python train.py --tokenizer="word" --encoder_arch="inception" --encoder_stem="single" --decoder_norm="rmsnorm" --decoder_mlp_ratio=6 --decoder_qk_norm=true --decoder_parallel_block=false --decoder_inner_norm=false --init="trunc_normal_002" --learning_rate=0.0019 --beta1=0.9 --adamw_lr_other_params=0.0019 --max_steps=4800 --epochs=3.2 --lr_schedule="cosine"
Rows from block 13 of the image encoder of a small image captioner, named by matrix and row number. Each number is 128 + 24 x the weight over its row's rms, rounded and kept within 0 to 255. All counts start at 0. After the name is the row's rms in percent of the matrix's.
After each channel's rows are labels from the 100 images, of 14976, where the channel reaches its highest value: "top examples" is what is common among them. Only what is clearly more common there than usual is listed. The data: rendered scenes of toy objects such as cars, trees, mugs and chairs. In brackets: how many of the 100, against the usual share in percent.
# r30: branch 2 reduce pointwise conv (encoder.blocks.13.r3.0.weight, 72x288x1x1), inputs 192-287

r30.16 098 [102 126 110 126 120 124 120 133 110 150 128 151 154 116 122 125 125 132 142 132 136 102 149 122 125 117 142 134 135 127 127 152 108 111 142 104 114 105 119 127 147 118 122 107 112 125 110 150 114 153 112 116 129 102 132 128 119 117 147 131 133 122 119 126  94 118 131 145 139 112 132 129 164 124 154 120 140  90 139 177 147 115 128  77 125  98 157 125 119 115 138 161 144 150 127 142]
top examples: count: one (100 vs 33.3)

r30.6 121 [114 119 101 102 142 111 104 119  93 113 114 119 102  93 104  96 100 108 109 124 118 117 120  87 121 102 113  94 128 102 105 130 120  97  98 108 117 112 102 113 114  94 113  99 126  83 100 100 111 114 138 122 115  95 101 110  99 112 129  99 124  99 156 119 152 132 147 109  95 119 115 113 141  99 125 145 139 100 114 127 112 153  98 127 119 122 103 108 129 131 108 109 122 125 133 104]
top examples: umbrella (25 vs 6.4); bottle (25 vs 6.5)

r30.62 088 [129 108 147 109 137 109 134 112 143 143 122  74  92 135 105 112 109 107 115 136 128 122 110 114  85 110 121 102 112 117 107 108 127  86 137 123 120 139  90 135  93 132 104 133 127 108 155 135 138 113 120 110 136 137 128  99 119 102 106 103 147 123 181 139 109 129 137 109 106 120 128 118 161 128 120 150 155 136 124 157 101 139 114 105  77 140 103 115 123 110 114 153 125 169 106 130]
top examples: count: three (78 vs 32.9); boat (39 vs 6.3); umbrella (28 vs 6.4)

r30.53 090 [142 119 150 146 135  99 172 134 122 121 140 133 130 138 187 143 132 123 156 133 116  93 138 119 108 143 128  97 144 150 155 139 110  88 122 127 146  84 142  92 149 102 124  88 148 120  75 136 150 129 123 115 101  89  69 148 136 126 151 145 139 137 150 154 163 111 144 118 129 147 109 136 141 121 134 149 126 139 142 107 109 178 151 164 109 197 122 119 122 140 121 144 129 126 112 125]
top examples: boat (27 vs 6.3)

r30.52 090 [105 139 144 143 123 127 138 134 146 138 138 150 159 151 134  96 149 132 127 120 196 179 113 176 130 160 191 125 169 144 135 147 165 147 125 135 152 154 175 183 110 160 139 168 173 128 191 125 182 140 153 136 216 122 199 130 157 108 124 151 121 120 132 136 156 136 106 195 124 116 121 133  91 206 130 117 112 137 165 128 179 119 116 103 225 139 138 130 117 149 140 156 123 116 115 118]
top examples: count: one (100 vs 33.3)

r30.8 097 [128 100  99 154 109 116 116 132 113 120 111 124 117 110 140 118 121 135 140  99  65  97 111 126 121 116 103  83 118 121 122 101  88 118 110 121 131  97 120  80 135 102  98  85 110 145 102 125 125 120 103 120  64 118  91 133 115 142 141 137 109 149 145 111 144  81 132 108 110 126 108 134 149  72 153 154 140 147 130 153  98 148  95  76  90 153  94 145 100  86 119 132 115 149  55 125]
top examples: table (45 vs 6.8); arch (27 vs 6.6)

r30.63 100 [ 99 113  88 106 120 125  96  99 123 102 113 107 126  88  99  96  99  92  87 102 125 138 110  85 124  93 125 108  87  89  98 145 134 102 109 102  80 129  96 131 125  91  83 141 147 116 121  97 124 108 153 120 152 118 142 117  83  94 105 135 109 116 133 137 120 156 120 121 118 117  96  96 141 130 134 132 118 131  99 121 121 126 111 155 112 137  93 109 163 149 119 119 120 111 144 107]
top examples: bottle (30 vs 6.5); largest object: bottle (26 vs 3.3)

r30.61 130 [108 123 123 110 109 117 123 110 132 130 120 123 130 117 123 116 106 108 125 119 152 145 125 114 102 120 159 115 110 125 128 109 146 120 110 111 110 137 130 146 109 119 100 140 124 108 156 123 130 112 133 113 144 106 142 107 111 119 111 117 104 137 102 143 122 133 101 133 123 158 110 122 114 147 110  99  94 134 139 139 115  99 135 107 137 130 129 107  96 110 138  98  72 146 127  89]
top examples: flower (33 vs 6.6); umbrella (25 vs 6.4)

r30.50 099 [131 142 106 116 136 132 148 102 141 141  92 105  95 116 126 107 153 119 132 135  89  90 131 149 108 112 129  72 121 108 109 119 106  96 118 119 110 100 120 113 123 114 141 125 138 125 121 157 143  98  88 104 121 141 152 136 115 117 131 129 154 137 143 148 132 132 162 121 106 131 126 133 149  86 162 160 153  96 118 115 110 159 134 147 119 148 150 138 133 161 157 126 112 102 113 131]
top examples: airplane (48 vs 6.6); hammer (32 vs 6.1); largest object: airplane (25 vs 2.2)

r30.21 102 [133 138 137 123 166 125 152 125 111 139 147 120 144 120 111 128 137 123 146 145 154 207 157 137 143 148 176 116 133 134 150 135 206 143 127 151 150 211 145 186 103 157 126 175 150  79 196 138 141 123 180 135 185 114 175 119 114 130 134 140 109 133  97 147 129 141 105 127 124 137 102 108 145 175 124 105 123 152 141 133 115 117 125 116 164 122 111 123 110 166 108 119 112 125 149 109]
top examples: count: one (100 vs 33.3)

r30.33 098 [128  98 103 117  71 114  75 121 111 101 102 103  91 101 134  85 132  92 125  77 155 100 103 119 158 116 167  87 106  87  88 134 124  88  93 100 103 100 108 125  99  82  96 128 111 135 113 112 112  90 125  93 138 113 157  78 112 104  82 116 146 109 174 128 108 128  97 171 116 125 152 108 117 145  93 116 131 123 156 123 162 140 116  99 130 127 102 130 128 121 191 122 151 129 149 121]
top examples: count: one (100 vs 33.3)

r30.2 108 [139 115 112 122 100 108 119  80 121 113  87  83  96 130 124 105 106 119 124  99 127  71 120 112 132  87  83 116 101 103 122 110  94 101  95 142 117  63 116 105 122 121 124  72  95 132  70 114 133 124 120 121 108 120  93 105 124 134  97 120 138 105 155 139 111 119 129  92 107 114 119 102  87 110 111 135 126 152 103  73 106 133 126  92  99 116 110 123 113 118 108 141 165  94 118 135]
top examples: hammer (90 vs 6.1); count: two (82 vs 33.8)

r30.24 109 [113 166 144 148 127 150 128 120 137 177 156 106 179 114 137 123 148 132 157 164 135 112 164 142 148 128 126 154 121 133 142 143 129 122 145 140 138  96 128 103 153 133 157 120 151 151 114 138 156 156 116 149 105 136  98 167 155 131 149 136 115 119 129 125 122 109 138 139 105  87 129 134  98 132 135 128 120 127  86 127 117 137  95 140 144 122 155 116 109 116 110 110  90 102 120 118]
top examples: ladder (87 vs 6.8); count: three (71 vs 32.9)

r30.51 114 [115 105 130 114  75 105  89  97 116  98 105  94 106  95 111  94 130 114 102  89 113  65  98  93 127  89  90 105 102  91 103 112 119 107  98 119  99  87  96  97 101 112  88  75 111 119  95 109 107 103 131 106  86  93  84 106 102 111  81 112 142 132 102 130 124 147 102  94 121 111 133 119  96 112 138 115 119 129 106  97 122 123 133 138  88 119 131 140 129 119 122 139 131 124 146 123]
top examples: lamp (37 vs 6); largest object: lamp (28 vs 3.1)

r30.30 089 [125 150 119 140 140 118 178 147 145 139 147 124 155 139 146  95 154 158 144 111 227 151 118 147 144 146 178 112 131 114 126 120 190 154 129 156 133 153 115 195 165 178 130 152 153 117 143 152 198 111 210 130 164 152 142 147 113 125 130 140 104 152 164 139 144 113 103 207 105 134 137 127 111 202 149 106 113 155 162 143 177 122 105 114 200 133 123 136 120  95 186 120 132 152 141 126]
top examples: count: one (100 vs 33.3)

r30.40 113 [121 117 114 129  97 123 109 117  90 117 115 115 112 126 103 115 122 112 136 113  77  88 139  98 114 128  84 122 122 122 112 117  94 113 111 130 129 115 121  79 119  99 109  84 108 113  88 127 100 113  88 117  88  80  80 130  84 123 132 121 122 100 132 123 114 144 119  81 127  87 106 118 122  81 125 117 115 127 110 108  82 134 131 123  79  93  84 117 106  90  97 121 125 124 134 119]
top examples: lamp (30 vs 6); largest object: lamp (25 vs 3.1)

r30.41 114 [102 108  94  90 107 112  89  90 102 106  97 114  88 103  89 113 110  99  96 100 100  83 102 103  93  75 100 103  97  97  95 128  99 108  94  98  81  96  97  86  88  92  86 117  93 101 116  92 104 107  98 120 112  95 112  98 108  87  96  94 130 125 129 132 130 132 134  99 134 119 123 120 111 102 121 128 111 125  95 103 118 149 108  94 104 128 115 119 115 101 101 129 128  95 140 139]
top examples: mushroom (27 vs 6.7)

r30.64 099 [126  89 113  94 125 113 119 128 115  99  86 131 116 119 113 127 115 117 120 108 110 122 122 125 126  98 105 134 117 123 107 129 131 139 128 118 136 114 130 134 115 129 150 119 140 117 123 118 146 141 126 121  99 112 100 103 134 111 118 119 130 145 178 130 173 142 129 119 150  85 166 138 142  88 158 135 172 119 153 122 129 135 179 128 119 173 177 146 102  90 141  97 141 114 111 127]
top examples: ladder (67 vs 6.8)

r30.26 103 [169 142 147 142 142 162 165 149 143 160 139 104 154 133 128 147 158 144 128 145 108 151 150 146 130 126 116 152 148 137 148 139 130 134 154 134 145 150 134 142 126 118 145 158 114 141 137 129 138 149 110 127 137 150 153 153 135 128 151 155 160 112 157 110 143 141 198  94 164 100 143 136 146 118 128 167 154 124 120 147 108 131 139 153 109 153 163 153 152 142 100 112 163 142  73 146]
top examples: bottle (40 vs 6.5); largest object: bottle (26 vs 3.3)

r30.55 096 [149 111 132 122 120 104 124 113 149 119 131 119  99 143 132  99 127 121 103 141 200 159  88 124 158 144 133  85 105 102 108 141 194 130 105  91 115 164 106 202 116 138 120 155 151 123 147 137 134  94 164 101 153 155 153 128  91 127 121 106 124 143 133 140 144 157 144 163 136 166 143 135 176 189 139 141 142 141 177 158 144 148 118 124 152 138 133 136 142 156 180 129 125 143 144 116]
top examples: count: one (100 vs 33.3)

r30.59 097 [106 147 122 123 150 117 140 123 111 127 145 114 126 111  92 140  98 109 130 125 122 107 123  81 110 106 124 114 128 106 106 117 116 104 126 144 140 114 113  95 121  80 113 134 162  79 115  96  97 123  98 117 107  84 131 115 115 120 101  98 107 141 123  92 131 145 116 108 116 115 103 109 126 137 112 127 116 128  82 117 103 133 130 163 139 143  84  97  93  99  81 121 115 132 162 122]
top examples: umbrella (62 vs 6.4); largest object: umbrella (45 vs 3.1)

r30.47 096 [125 103  88  87  94  97  92  71 129  86  74  78 110  86 108  87 100  99  92 121 115  93  87 110 150  94 106 124  97  92  93 110  90 105  74  88  83  91 128 101  89 117  97  77 102  83  95  95  94  95  87  99  87 100  78  96  77  90 101 108 134 147 139 132 149 123 166  80 126 111 128 124 108  99 172 159 149 120  99 134  96 140 111 125  97 138 114 131 147  89  91 110 120 126 119 112]
top examples: bottle (36 vs 6.5); largest object: bottle (35 vs 3.3); flower (26 vs 6.6); umbrella (25 vs 6.4)

r30.70 098 [117 136 130 122 105 114 116 134 139 118 116 107 137 122  94 111 113 130 122 106 122  97 104  86 136 121 121 117 148 125 140 136 115 118 116 123 116 100 135  95 111 108 122 101 143 115 102 124 127 134 155 107 104  90  93 119 136 138 123 119 124 136 125 138 117 160 123 102 129 131 124 105 109 124 123 122 128 117 122 120 112 110 141 114 122 126 160 139 124 101 125 148 133 105 145 134]
top examples: mushroom (25 vs 6.7)